Weights of a small contrastive image-text model.
Model: 3.57M parameters, encoder arch swin, encoder activation reglu, encoder moe soft, encoder patch size [4, 4], encoder depths [3, 6, 3], text encoder layers 6, text encoder norm layernorm, text encoder activation relu.
Training: muon at rate 0.0041, batches of 256.
Rows from block 7 of the image encoder of a small contrastive image-text model, named by matrix and row number. Rows with one number within an expert belong to one neuron, the router's apart. Each number is 128 + 32 x the weight over its row's rms, rounded and kept within 0 to 255. All counts start at 0. Numbers have three digits each.
Before each expert's rows are labels from the 100 images, of 14848, where the router gives the expert most weight on average: "responds to" is what is common among them; "lies over" is the class under the peak. Only what is clearly more common there than usual is listed. The data: drawn branching plants. In brackets: how many of the 100, against the usual share in percent.
# router: slot weights (encoder.blocks.7.mlp.router.weight, 32x96, trained with AdamW), inputs 0-95
# gate: expert gate (encoder.blocks.7.mlp.gate, 16x16x96), inputs 0-95
# up: expert up (encoder.blocks.7.mlp.up, 16x16x96), inputs 0-95
# down: expert down (encoder.blocks.7.mlp.down, 16x96x16, transposed), outputs 0-95

# expert 0
responds to: two-way forks (100 vs 42.9); bare (99 vs 16.3); spreading (46 vs 16.2)
lies over: wood (28 vs 6.2)
router.0:124181149078155176188099093166167120125153159150142079095139182145125080110137173113118112167163114108152172169087127164145127199188139106175170125067101116110082146100156116105120153090153141168135102119131177113139125155102141124100091129126117073070130140087056127122100118102187093159
router.1:123182153078164180183113084146178100145154147142141079116131174134158088106142166119125110168176124120155148158088129161157134185172131107185155145089086113109066149086194107115135138088144143176136095135124159103158146142085161127104110125112107078072127150079068117114118119092199101152
gate.0:149072154145124105161153144117180157142106111070072123140164127148122047184151105137091132115151129194139189147151092154109114109131179147096128198154178127162195065129136119138093092151114097134144085157107119126141202094153085149102130139158112170131126081142076125110138158139117072152
up.0:104165116118153132076070107080072112118144136147172123128106134086126183077115115125186130119123117078118052085112113094143098132134083098142119088111102087087073205116119137125191156111136152111126131100142110132143066185085156117143132117099148125110101177102190144149160072131147197113
down.0:134129097117123123140147139159189111122086146185180183150122159132126130174131087157095132128049158111176141121134115102102217074169113077110134169090107159151129083143132107129153105137090117117153121175126150144117108123139123202095164051144077122133132194172107164146131159086089158101
gate.1:092150107161075157184091118096180081097152141135099147106106104095189144139159157143120124097158166096082106108180109128096125135076143124109131150165148167190087174109146121118164095170159162132139185125096146131100098169187109130086120095036134150145151077167139164118125100121155167078
up.1:165105131086127114056139138121088181150072114166156108127130169148100159093117130129202134153132126125150098144133124141128132123169118080167151154063072113095117083167106146145112191103076107159107106098106091119151156183076172091158107168170124114092113182105114064145118182146083124173
down.1:102165092123102107107118105083095134118151111123138102112125130143143157063129140086127146162192135101108069121113208153129194096105144063120117143181127137155126171104112109118101087125126173147107160116177092125158123164028196143145113134123115151154100185106181117188161166093121147101
gate.2:143143114104113119203109103181167112146172197141171154128130156172113100098127164114130143109104105102104104155108109150156160149152133085098099104091107133139126070127138121104073036134177089206100128139138102133159141145123111132149144132137100183151160145165104106197227129087110125100
up.2:199096174125144103150091149106159130120125136144127101095130132168082090110207146109173167145110096136156112149110095101133089146141165103069109177136150086165111085172141105127093074121128055131155138148084074154113147101191086117106098133116094182200116134134169071174120123090139117137
down.2:186075128126130118099135134085067134153082068116135143152129070118166152106095096069137126072165134161109134145149102158171134122129149150148191131116148097141099179145113177140096125128135149153139110074188127091125112128102136112169110183081171131077116118083130111095072115138109098233
gate.3:099100120159194136124144100134124168179093132149171127151055155075113131162117070144203117159152153127203145135124126102092086052114135149146113091117211073100155082136167104124174113147117105109138101136088119150107161104112158139109186126182100121125121129100104149168158117134079151097
up.3:135174114127117119079114177176124071063115159144151107158161113099196070156151132112151075194200134132155088157196152134102163111094156143117137139160136127079128162118132194101131133119162127108118095142134111147065134114068108147099144156106105118144135163203082079115104088145110134111
down.3:140130131142134118057128090127160177128140113162087087156180170096129150117094074175106164178086154111117184093094064151133171140152117057111129106147111098121124121091090167107159159175186129133116146103062151098167141125149106104142090141119133123164125205149102073106084153075108128113
gate.4:177161148082092112125172068111123122070126138112109119135140176081173114091132120111124146132117172152207132069168126122134134098137089125128127060176123128157129155111160140105049102148151133069156083056115124100100126131072183137152133158135155116111090093151142076148123100202123094105
up.4:129139098159134146139163121119122146124145126043088150106151096117193149159114130119105163122149104147125151122141157117134212119083118142122141089098164118081118135113131146191158160175176154077092133099175148112149135116065176096196219121081181117101111107134124120154110055163150156124
down.4:113117121121097106097104127145156085128065090110131141107087173070154123131073158184140146172104165156172111150091119093105159097094117145151128150160137110145071119110122116137125076109100080149168180152089148182133135118215113103188136098189137095111107108149056054131120150159150120161
gate.5:137114149127141110124214130146146129114069043092104139115136136100144107125153091154098184126137126155213214184120137101095185140184176154119126142128137153095123170106162082140149145076118172088118126112107166141110153089089133072147139125133161127143098090121056128150130102146109172113
up.5:118139116141127143126051131131117130153180208163158102148120107149107146116108141098151085135097112106049048073138117152152052110088085109132119113137118095164146074154096161102088121167129063156137132150157089106147116156172110185111118115115094130109157168140201145099113156104146077134
down.5:094123133123100062127145163152133096096110135141126095157114167151143148092166160137111120155119174058074081084119163122130157121128119064144124167114120166117070103131119161129119146155118101088101090167132058220140090164135121097054166164092095104167135180152131181158117158095124144096
gate.6:180155143139117124193120137086125138111186133138157147111119140164103091079078130099079103091067050117153108127158155124152167113137092087068117073124157101093073147139106124103087102083150170130103139109109178138108119129101116114129165096110143155130121172146172128194161113039071121122
up.6:191147143121137129187111148083147131107178090132134131100146129154103060084103108090081094104074061127154106130154159138154156124125101104084154073120138110081056166119114129129090095077137176119116138109082196143091119135098117113127154083099151137125099189139168145173125107045101114128
down.6:165180080137103138152114182122115154154171167117135145127106105134094117082120197027076057098149146181091135126157124179210089112172118124100098110137120107119169108163141098119084108104125126141118124120168105084164125145132130138122103187095183152195132143135138118159098108091113148153
gate.7:146114145123107098067068116160130205179111147143190134137136117115143138117077065102190159128083116109163077156076085123097178065176108141136102119175171092161103094120140143119097073121150104167135138121118131111157114085163148118161124092131142121185060122134161101159124159074114142151
up.7:084121090134132155201209136095106049102174130101090136141097157150110111146162177133075112103163106141090166117193160144153071144078143108140141131087131157088165129150123122133168185143114151105099113131161110133118137165094138135104143168125095154073202123093099147098160088181134114093
down.7:040154139112127141145174111111127163104158131160116103135153137094067171133130101180112103117127158141154091123120160084128163100077121118188145167131118106137053105167130067136228161084125157111167163086121167086093151113111189133090169110156112104147078134121142096105162116149156119096
gate.8:127148140148159098165122120151117125101155128149120042089128126069099120068110100153090084101158125143150124131111112049145094169104162149090134111190132110093116111132116161110084110112106088173156145150063074138079089165112077136088092087124113122125111110085199145144157137173096085070
up.8:116107124100084115093105115104132145147098135126193159189135115167174119163085143135193202125105105110166123132155117181058151087161134109148108121091137129166175158108164067132152120134178152087116060090164134093180140128109167115135207183123133163135099142148103142118114140079117147175
down.8:150113147124094096178109163139149070136107124115144130156122125062092109126122173107097110179120167154082184131081097162139127131129140126154149132146144162067146058111127123078120144164108118096156161135186103161113094134218096109151108135113081164181172129128073086126166051167160155135
gate.9:116154120154115144183092121102146090098202174111109122167093134157146121108135155159070104111160129075141097078145106140136104096087148134142131097158147155126171112136133163159159109151158080120142183168125055118113128129152174157073195177086124148134146092153125102093172091161124075041
up.9:128163124149124149175091103122133105089175173095089153153122152161143145135149181169072101119170170058125086098156110126130106106063148138125137108139116169127178106123118156173168111140137079154127188149102072123103138133144157155073188179086117145164145106141110098112154106178138082041
down.9:158130118107088151140138132091110078153134139084116156164070142105117119148110130109099123098132136161118145176225079126183096067160112154113119084118108058156159088132158120075146089140152077145141080082141172089150129115107085136165142112118182148175140055080083110140130101168105141144

# expert 1
responds to: bare (100 vs 16.3); leaning left (47 vs 17.2)
lies over: wood (31 vs 6.2)
router.2:126081143140145142142130188148151123183132104085088088110138108148143108111108174133074109134163129183128204184091173117141184187130211135084139132192162160100147157055157101171134172133116150130133148130121152115104143108127114086144095141132141118136154159063089125069103123107121181103
router.3:128100134139151143158130198155165127160127095087100088100109130135154087111112180135075110131161113191136201175099184125141178176116199111104132158189172134088148161074145100163136185122131174127129162126105141119099164088122118082139128129122122098135164171070074135096112111090120180117
gate.0:076194119142096153150174110186109115106121159133157208139072122125145181122081146144084106122118162116104087106160172082123147109127050160168100092141146173107103145116101136116141182120091179159113145109188156097123127132102132131109168124159110144133104084081183156168198134158127150095
up.0:083196105133096131146153091177100121116136166133172208137076125116135180125106170141076101104108165109130079107154167083124159099118069152175104078136116170090097123113112143121138175127104158171114146109185153112132105133116143132127177119175096147143122086084176162176209122152111145087
down.0:154150087137146127124140153146084090116158115137192134124126136110121062121191128149108117096111133114166153166132106126160173130124139083132178117105073095113142124080099206123068088129125085156116074130091134218124069130144073159139158086165129099168125150115113195161178132090096094128
gate.1:087135139121143145118149148095136109157177108097130098127112119149110150096143125081098204128125083135117091077119077121125082132212121142152048112135104154142100191132192101116169193049119124115120122088127073091190143126157140136132130096073126162106136128187147128119112121130098181083
up.1:142136129135194143154151108188133067148182118128124100098198086149122157159087140081106143127088066147181100118144140104112113176106140122135113082147080147099096119101108163141112150148146188146097182195177113130125087141139149122161102115110114077086155151162189133104122074150173080090
down.1:068159115147110161121116087160158140138119182114114157154082189170123150137151154157115082164093172126085095141100109157108146086144117124165107159117125116116136063127137100086126167138115164148123117132101068099116095158161105160060063195166055141125147155103107112134175161106165201098
gate.2:179083120127076102164090105080097153104110143105112111148101109143184155125087150137201151129156102068131045143128111141110134098100111103089103092138181121167098166155124167126163145141151118129123163077178142112100113128145112077133117158045155154176119095153193099110099184130098094156
up.2:176072071126074132178104111106106167072114149101114148128133126122179152144051186090180133112153106081141048147133122170122168083112100111094127118138161138187105115168106148122178118179152175139117143088155168153113085140108125094146118140094154160158128112129130065109125190143105098156
down.2:152145096133084142102103160176120096185163185111153096158077098115129124140095137063113098149128127119133120134188121180122176104189100137079121108185172199065172106118136145136051168155124124146110166128164092100152125161110121146161092167079122082098160104154124128099136077147123162110
gate.3:102142159052105146132131127123140104176113135152150099172074130117107089108114074061144143124130138138146158115143140078058088101114127159171133071150178102054090151143133050100146136102116106087160124167162117133091180104153144111171164128108124180083153128094139134113179159150178181127
up.3:087157129096069155167147115160138080159138206116154076172136166115075094127132123125085043117189089097110114127106097123116135125137150117140149135073102111043127097129079130145115151143155133135123130135100111152146123145107151133105115187187092170114202161127113111144146187150112166068
down.3:145122132109146066142119188120174142125124171125139098157165111146135133117158160150088171063176075107191089138059192166125141099173171093103105163157118171154121105143139098093145138159097165149132132069133112111132154117090138124129161159098079115156130121220076101119117084084089105129
gate.4:100100131191126072122145172136173147144136169187144128118146118125094115072122122153156126155177149119095180132106089130139116120066119088117111147155136121078210082129169104129086180077048074142096141142141059121161122105136161166162136106112143086115124125123112137144172171150063163138
up.4:119064121117087118146135146176135108121144174160113139136210132163109096125183159128148116145115120121065198137169091076148144168100141103121118178084088127126170089118119081110076148078030141171083102094112130139113088132137129109109134114162100114158160148117085161138119204143130142167
down.4:139103184132141087158163116092147143135108110061112144147088148122163112172098121119131113169099122195170162111145152151147177127193179139135153163147189146092151116111150089180094168127079165118126094119137129181125123058097121145151106113156130070168150140075045111135118087117068149144
gate.5:087091096102089133163168103139140083089087119166088115116116169127137148090150075110174159162117119095111069112112112111093108124145076170130124153143126128135162127161155065111186225104043134104113152095135094149073129165153148124105084101120078135054117115110131103097106175117134146150
up.5:155156138116137083151086140049129170091143129116158129142086086170156149129092205165147193159164066088098113098137107173120134138092121099119151071107151077115139157102087133172158145202143137100137108144151184090116104096151140144138088169096164186108131126170142089118151113161154102164
down.5:099166125115115107130154167103118098099145063159124084141067143097103081106168071099165211160117144119142114155115140126113166117119083143146165099149184133098113091155126109135155138118140137065127146144095132201140165072166163092192166114134159107149093121205159159139128100167131185152
gate.6:127134146096094153109149105136146134167169187148168142077095121097072102118148090109080152117095125169170198162120122097095110194173174143155162081102116098089114115136208095084154155138081129110163117131132074110141121125128105153115125119115161150086118115136141127040154090098068183110
up.6:155144133184107097138120119072150155085122128130136104042092163104112075116159115104145144135142125141152097149112132139137051178167139122094107117154137039186103085143139146110188146168107088121173130134126109083119139109190086141130090118104132179118139157148186082102129143069147177081
down.6:115130139089117153038131135180130158141074086155131110153125103157202143123127107163169114114106125104095084121120119135142137134076078100127087138184103206180154130077060111127100078157140121121154125152154143173162136169134109137110120143138138078123094154136213113138134193122126080173
gate.7:137136147134122127111168119123156170116129126069154169152093137131127128164092092103131125137091096199137154124145124136113187117157120162161189166115136129067113135133165061141170166085089156093099122109136223079126153050135107130113131110182088128108099168110093134082111094084127206123
up.7:142137140129122112124165090111148200110116125086155160133101126121149120177080087111132137116100102183153160144154135132104172136151137177138180188116151115088117145138144063129187150092097181090089129110128212087099169039130099125114124115173101138129109170115082117103103103075110193155
down.7:160137108094097169171127127107086083154138140098074150088123118121105127116127213086150130114175149129134124159096136146111071116138110147093130058173179120172171139129146120092110103130151128152149145085147104100134144162113139121180156197098199198169154082118174109147157085191166097117
gate.8:175132169075122129139156136104124163140150164113084074112121126136130155154045146127100162146074102148131127087123150091148099157103119117088117155113138127142130169148102111154080145157091160000154135143164159087115138109110161113147082153099136149101138099166152125126029119184160120166
up.8:103128082163151114136117106144124114104133138157158155106059135134157090080172141135106094119161164103108104225138155158120107110128178146099137128114156112119137112118169112121140135070160109242127158114069048139134130099184117147112143133101157133109130145089114056143174146112097182080
down.8:079159191168133101131161136141108134156210156113169147167093148139057107118190086116110070078098174117091147141135115137156128133147156088154115107108085145122134133077177075135137181084141123126097122174183124139132074159135120165102108147121096171092139154186144178085180125129124154116
gate.9:166138191134199146122122142155129151090084139187125111077108129173158088154109098112108184173131117138127084153150137142118138169185185122063072144175181140141122116122152103141074088048155114140119140120128127105124154111111108109164135155093136102155157177168107067195137106089106133095
up.9:168120156166157132154110110181146132151155169126157084083184106136125077082149056084129104102121091123106120119120098178152126160196141084105147141104032166181139129073145179159139124157172121147083129135127133141148100170131054132132082104109095121135112168169137160098088099091148126145
down.9:160107102122097079069135144040132193115140052144085113101128167111147110091143123099127142139121124109117126135099106045155128133069131154116130153123164084153116156145118143111133148116124098074156129106090058160168094104160177142141174140090119153179116190156141108123091099167112126204

# expert 9
responds to: narrow (100 vs 16.7); autumn leaves (49 vs 16.6); green leaves (43 vs 16.5)
lies over: wood (35 vs 6.2)
router.18:130137138130124168094122156155151146201150156131173112130178104162057153114132110099048081098081075183110117128092078142149110137130164081115128140136097170143152099110102095095094094149076134154171119165127098097167138177142084144110098089150111175065137162114167136067111153072119122136
router.19:135140139120134174101132159164166156210144172120177105123176102168038141108123118080069090105079077165114121138100090129139086121117165088111119142143104173138146083140096119115107079156094143159156107187127103085151167192134094139114106081153105161102152160105180158086099154098134125139
gate.0:103129107070136168124115129156155104127155122208100104105120185097114132120140069131117097150103101129154170131155182084119088151095178156149139097119117164136066161195125080111142118095114092124127128142115083135061146106135149097108134151125206145094116069040148136124115154145166177182
up.0:172170144031135134133142123133120116129139161144125154110136167136109114149144071123135126116044140130125176152132127142097137167120165136107152069082132073166115097217180107090117056107155084136143114118105139081084131110121146153107145154130190181174131123106105177130140139132119163206
down.0:117160131152105134127195110098091135135172136145119171113129167126047165127129194078168171114141102124213129093069166181148153125139123154134189159096113125103160144115172087126172100132107162149116109174146147135215119035088127122105156143138124096137126140097106146153100129146114093132
gate.1:165106146154146141173113074160145149092123137175106174103178124145166157179082147132134148108091119141106121129116124113126105129069114106062089071106172117183150130178116144158113088145147050112091177141168143122082168107196104140091143110110148174103177086135143119144158114144164048155
up.1:142103093114147164099142178126074079082083127132102159148188149071100128144213083109128079115111163188114142170171162110123205116147114182135155177143105159114055115133118141138126115106159157146116141115098171127118109150149134113136117107172163165143063138116137142119088080128156187086
down.1:124137113101121136155098041112126162098169126145082116112151161161097167098184199215140139138150129115159085103051115104126135143102136085101114093142159146136100115112151139103157090164135078104158143151090109191107103136136128116064151142162119138181142150136122151132206121143154051102
gate.2:117128197169091117144141106096194129135124158173178149077113146083143070171103101101167141126122124143118157160169136092129101130167171065169098208143132090135164181104117111120105084103074097104115118170125100152109092108136099161064162098099083116124120142189137178142143125078117102145
up.2:139056077084142135141121159062097132096156112080052084111134105159151136122104149101110153143155110140114125123168120157132103099073139147108134129168154103145146131150126145144182186129178149141152163077152122126136131117147179059148136151112218155133051097071091078091147154146120152153
down.2:127109070075071124182113117115140091139119161151148118153098148107117094095141174071116072160194091116109165178233079140106093148166147155179152153133112097073171107155132088154104127131096131150124100093107100147191090114145137123111126162173116107149146093123074116121103150099149150093
gate.3:093134122162090155174120140091164123120151134108101160191110104131180078157155117137108097131174107102083137092177137103077085137089188181130139169147183174109152093184123132118105091143158078130173115175115118123101189104121125204093134196121109134142126109148111148096182113171123108086
up.3:131128106106151134079157121169092145171136155147188113071151154110095177114079117136135153125068132134166130153132112171185168106170074098127130094112063087134131158087111092126146193125118199149073101070156140128143088147090147101168127064154150122091109141105145117153090150083095153177
down.3:110138137133117128155146096132158137089177166163139099133113128172132134172205169151150155121129147061125091125074194099101160142180116096165150138106134201124122126123121112201153161132126118144126102151096126158148144131108137162070089120201043125119138129192160196132173129143134135078
gate.4:078140137133073127091180138132082141125126103115090128121150172069130124079130128175088112121117105135119158081135115142114157163103117099102143133126104136075181175127042186104089139152093110082099130103126091221066125172094102158130129137171154181108133088149151173120112142172072152125
up.4:141126147109112105092193150174034165139134104119106117145157169127101113107113113140070113151127092166162144104128091125165206144121128104070125120131116131076159138126097136114062149146119102053111123136143098191087087147058135127187153142159143174150155117160154209140096121115107151122
down.4:122115146125137155109113064083201158093113116133070153123150158145112096124146134152143174195136169137163141102125124094106130173205159148172151154078109161084092150104158090099157175119093191129160124093057154128122148082083144140074122099166127081112132168139069097122093137129106160143
gate.5:134134130155124120110186111161130161173140101215156135070140140129131132114068093165161145120076111099111122100133139135110093154125147067093080135157145106149158140147113092095107112100127125122095116128131144104072171145061138072130094160127049091129205106172128135151179175164137058160
up.5:144093159087079157124106160135099058167096123087108117148139071181141129134199121087122105163170137127122184147146112131141171117158144163164161171152122181088126155116152115117157173125121094110145097093100095134131097110170144146142209144145189145121095126071126118065098128132131222140
down.5:136139090154133177133118089137161171151135138140128100081137130161156147140157124202131111108143112118155111040092135088130133138143151151093093146179192182148139091174090112088132182110134132114164136129092106081152190123151130161046113091148090134164095125131140129144145099112066059062
gate.6:109088124155153094153121187128174138171185067106102117106090122154138098068136084139079175083075086133125165114163108148102081125112140128190129114149158125103156115191124161151099156132127117164078133127157119145061095083122102161143158079122100137057163093082134139113164110180118129175
up.6:062119166195140136154131116172118098104124182123165134199107133102108152152121104132135101065179158120151047150078124096172133126128127160154132163148093134177113155062186152118154135069155101131134107091137129079142140159084080140136100155069129100138120079135095141144126136093171089078
down.6:186113094146099099092148129131120141132098040106143120160090111066153097090074082170135090159149122149189150131162148125156116108093112153154148072121120098119134112109092175113099133126141083115176085063067158180165165121085184102184121139122135085163134161088120105175106115135147131158
gate.7:097114107137124187138118108099127165089165139188068135108093128108180120111142099148102170161123130091073089114198117122116086128138086206161173168170137124171147147140133092137237136141113153120132102088122146118107114157105083165142118047124116134124144102172163127118130143155140182174
up.7:153141099175095168116090117104109164068177094127131171123118118111150162098118096133118133184077119102097034126195116145152107083154115181092143160158125096139079133198130143132162102130100168127167127127104115132099081147139072127109104098123132187145147099177221116155134167110120147124
down.7:152137176142108129139127094084163113131108101123167093077093106047143127124139092192093151177078166109101117137146111078108156121159173152174121124131090091074135117124166145154128121089142111143178120151080158160177121066173168181147146092159089069149127176163101138157177132120121155080
gate.8:110126163104112165137166028092198135126101124179116121104105108097105133102116106127129143156093126097182099130158111077120126085178099120170162171146157095115144144145153114139190174151076189127134166101088176098144138064130189123160164106143133096070116152110142083115118143097187138127
up.8:089140156079070123158186041102163148101084132161154128100097121105092152109103152131159131138136126096168105128108114107118169143209116112165140144113140072089152145104152148145214142166089214110127158080098149111166114084105184112143152114133140103112094162124116063126119108102125163111
down.8:162109161181170102167114148086155134127170105138150132098082100138110109159138114069128112124145136122162194100117104166109064114161146112123131128149129048156192164153155117147128112062116132181132176122112139065073150133139115131145134067100102140123177133137171050166158126095146067089
gate.9:103086160124124144117167109159170122122171128125067111085125217079112118113155131096118120115137098182163153162109148120097119158120092116141111161128184103121053137177176082100182158066075126112113121134141118125103157166172126107077113122096103160049128148091112096105133111183179161142
up.9:191103111143116106103091212110132142128120140119102118122084102172177103151058118139173134137153100122097184126082114160140138133108141127131091096143184066115145154132078165147106143145183123035120110136141190139150145115107152135139161122121131088114157123198067097100115111129069146192
down.9:070126150131155183111127164180119119169174155126150105076120095186160138096119187068142056113130159158096084092124145204167136098129106095121108101160119150113137161109114132151096157126105135151102079130194152078110123218132099134131133151126102140037139154118159104129116140123167129155

# expert 3
responds to: pink blossoms (100 vs 16.6); wide (83 vs 16.6)
lies over: foliage (38 vs 8.6)
router.6:129087127122173095091132108152147137170122195158137136127111135150057185177142127156126175094056137114087111139096078125155076096145118092138075108074122134194162088164113092159098130090118077186155128125164144110155178153169110143144099114145118133118145103128137138178112188135176076172
router.7:136094129105181114108130109144156132167134176163134143120124123151065177157134139158123174090061122103097101150100092116155065101148126080138071111055116143181166089177110111177101120097107073193155137127167162122154174159154096125127098114136138137128145093131138147167110187121168062176
gate.0:103092132099095125164132120126163113126152164145126129172080152096087127084189136087154129154146102089169129108146163078087126113160155184123096175150189150138119164168151065096114156094104119124176167144113049120103114105167149137078141161101208162137112101095198146138182142122151156142
up.0:109144109108091113150115164167131107139153169211125092173118175051069094096140079057159095169140120100151130104133150081137198129188135151145107156176134102128114121120174084085085118076131099157151145113125080109139132154122139173130162144124150115152128159148178120152146141088152185181
down.0:070130085142167167106130131167135142134136121135121119132176124178129170123166183203148141158105147110169065089034154119112106172133106099149129157123155208114114103120112122179142152176131122069144130122092153155140155129142162055082105147182087119086141168150121174139090129141128108089
gate.1:128108159138150110151201128168125141116128110148162097034048142078129149094103169155138111173150132159185188154124149165101109139153108072071175165123186123157127124138131070129172083130097163080137108145130106172136175133108107065095150118105098169132107117149121157145158077120139144129
up.1:122166140167167108147189204161162156147146073148101182092093136122124159142083160174115090146128167169164255133084157087150121103104136170138140099092164153113141137135132107181156089073084098107120121143117168124110172070142129152170154111149116108119136127098134163134111130150144145140
down.1:111148124118174134175128168117100081128067130137150154163152115137133108092148110100093152105168125118053132126129110170134138118145109149130092133142055041178115181131138147059152131156137122175120151071127144107174131177120087130161110167108137213098127127117150105132168033090150136108
gate.2:085116159128175121089135108133142186122156129128061146084070161109142133091157150156113146135169104183164152170143158097092028164101164142194129151117147115162101167087179183110143093085146126148085138102165112111150148105140098082145112137116107116112133127116130143079091166140137058183
up.2:121174145137084148150140152099100053143119130093214100166177067155129083173089132106140100140104119110067141100156155127145161096135082120113146102175166144095163108137066123072132176150103132063164110116144134111112121122140134161099155143162109158124131150114104090130152114145124224064
down.2:096121153143174105133120182187146135153119160116190151137141121095108141110160162080072075121128082147093196109144115141217129162130097089197081154084144088140171127104123139119068130120124143132100080117155171131164089177146116107151109166097134147125139172112126107068059139113133153161
gate.3:152087166139129089099130113110112135114117130131118095111139106161140181110148161151105123095088138101126118075166126118151030136119098125099128083149164122085138183113141157204141197144145117094065114109188123130143171128205136136126142135103110124081077125192143096101158094136036143118
up.3:185124166147155097129100082131106198137089101144094185112155123076132117162129131193160113128170162096126154117102127097152131158116197107208115110063103119142164147130172130171167168104138099163129152119126130108066135160130114068103122163091135128165146096152090080053150080127103111132
down.3:121140069148107110112138134093127107113104099167116096111125174134093149141135062174171168160107063064120126134132165154089162114147115177118116104195146158090106121156157085165135114122119107109049148158052085163177129091152140115131104121119135151087113062115184135171195148121151122096
gate.4:169112097097143159175134105125156170138162183154152147092131121173152105141046127123084158124051076096144075118123096135157102069135084119128097042119150100125111089160082130179088115128124089166122136127131156121146158110117109137125170110129112175130104109146165145201171166083158078116
up.4:173140126096177115153096093119155193132160169145142132108145103164146118132041128129069158129055083103134083107118081130177072061100095118109107044097133075131131101125084151172082102137122094164125142108122153122154146129126114115142161120118105149149119169169149138182166148088154074120
down.4:110148141137125119123101133109112101141094146064119131181090094085166105103147169073129107150216129156085156090186135143142145162153150169088161174148095116105147150113126128109062158150124178135095079145190103150153094159085118156207082151097160115135132078103101115072075122134115118151
gate.5:184146137082160138141077106120142207107139133112179147084153115183127141107074097119119107114064072087111084116125110111190117094144086086112123071069089107128148107157098143113083089134101123189117088098160173114115136143107133163160151118112127167136085181106157158190169134084126139144
up.5:189129143102158119150091126097190189103183129127191137132113086184137129106056084093108112134081074097154068087149133103173120061159092112142116104120143094118124126168125101130117134125128138135141113124166179100122149121143117157142142105082093146125079181124194132179145108050148133167
down.5:201114105146106146162094181138118046127094094117139111137113108134137104102175221036160138105177132105132128132165137176179144143211137112102118136127136144119142131069134122103055110129150097136155136111144103146141121117135087078144100193093166127138161103157123115131086108155143102173
gate.6:143111176113187097146161094134174113131129102118116094026166107137137113064058161113140133148124086108092109130087128150166137164127112031059134129136118144151140175123139139114093072132090142136138109161118170110113139155115075070109137110085111104059145166128111097170154133085119113146
up.6:125132081141090134109092170109070174099111131101124140227095150117134129195182108155130150115145183169170156127142092127094119096133142210169141150113151096099129091123127105150161175134176138104117133114115071177155110101139176171147096156192169152193094104122105136114105123173130139112
down.6:088134078100132123202180107133119130136102212123145147076120133160158115122134208148121121122185080096155123091109138167102172131142131127141144107086147211104209104134149131107142150186154162126134088113183130160133094124073150111104140145127133102155157088144070139112122079112065126128
gate.7:131145172159123097170168158095183096170167116152156163097033130166152203099157104110127117081109119140142140112152129094119099096128079134137110133091147105114088103128160161126170164095134119079123181165138151094119134104162124108100113137118083142113198090097162177075117071068106164156
up.7:147192112103120102138124131138141118144109111126133207131082157157123197171187107099140150118170134115136113100092077070090151073072125169172077138104149119079112109119181140162096091118133109141143175107081091118100111104122133128107118150106143123174181072069174112116045110113152125112
down.7:106166130140092083130137096143092146115139133116164083133104142196165124146116110196108135191127118112080100099157145141084170142081112137112140101171125170117109117153100133143102128103129152173109084099075165110110145086165080132118146067148077125135135090190145169135149234128119153050
gate.8:143159119151167115037124080157121172158104163154176171098133125142172116203098051156134168129059093156150076155122114154098156122122111117067036092157123102106145085131150144118143157133152103137098132159184132105153136108160116148176121112115066124112163166162121096148143113135114140133
up.8:103100141124124114181147172126153081111170098082091115177109114137095158081145212084099070107190146128133183099157146126155124126117171156183198147069142189096148152113097112159098123094105171077157111114120158125118112114086142076106129152141178118137095098082124175100086118138135109118
down.8:116110142160166084132184092148136213124162128208133116092108163137124126109143111221130141136071161117126126120117125111131144144050078130148103148140119093148105094117140069127190200117114115105131173115101122130085138114163182119071150073170084087152113167111134166158134113118143104139
gate.9:081155125099146164111069115151109106175119181166197093141177122117080130098070067104139100108057069110116118130158135109134115092170118115100087102126097155122134113157077133090089140074107125192143166104123137079130169186138146143113157098110093123094123149154185156133105126085130188147
up.9:126117079106110162110103135138094108180122163152181108179138124134124091144144046121137122116045090088120119115163143115108119079168109191156102060135141143102153121178098106121105184084138080137154114080146152083139175134158169177164187124122149173104082097133161175120141158127131175142
down.9:146140091131106110160158154094149123102144149099082123120095119142153185102110248135147135191176110128126155092114119210182150144162132099098124138129157167093124093095120177117108158170121143097128124138127079153171117135051140157172096145091151101122153122157065082072112121131086107127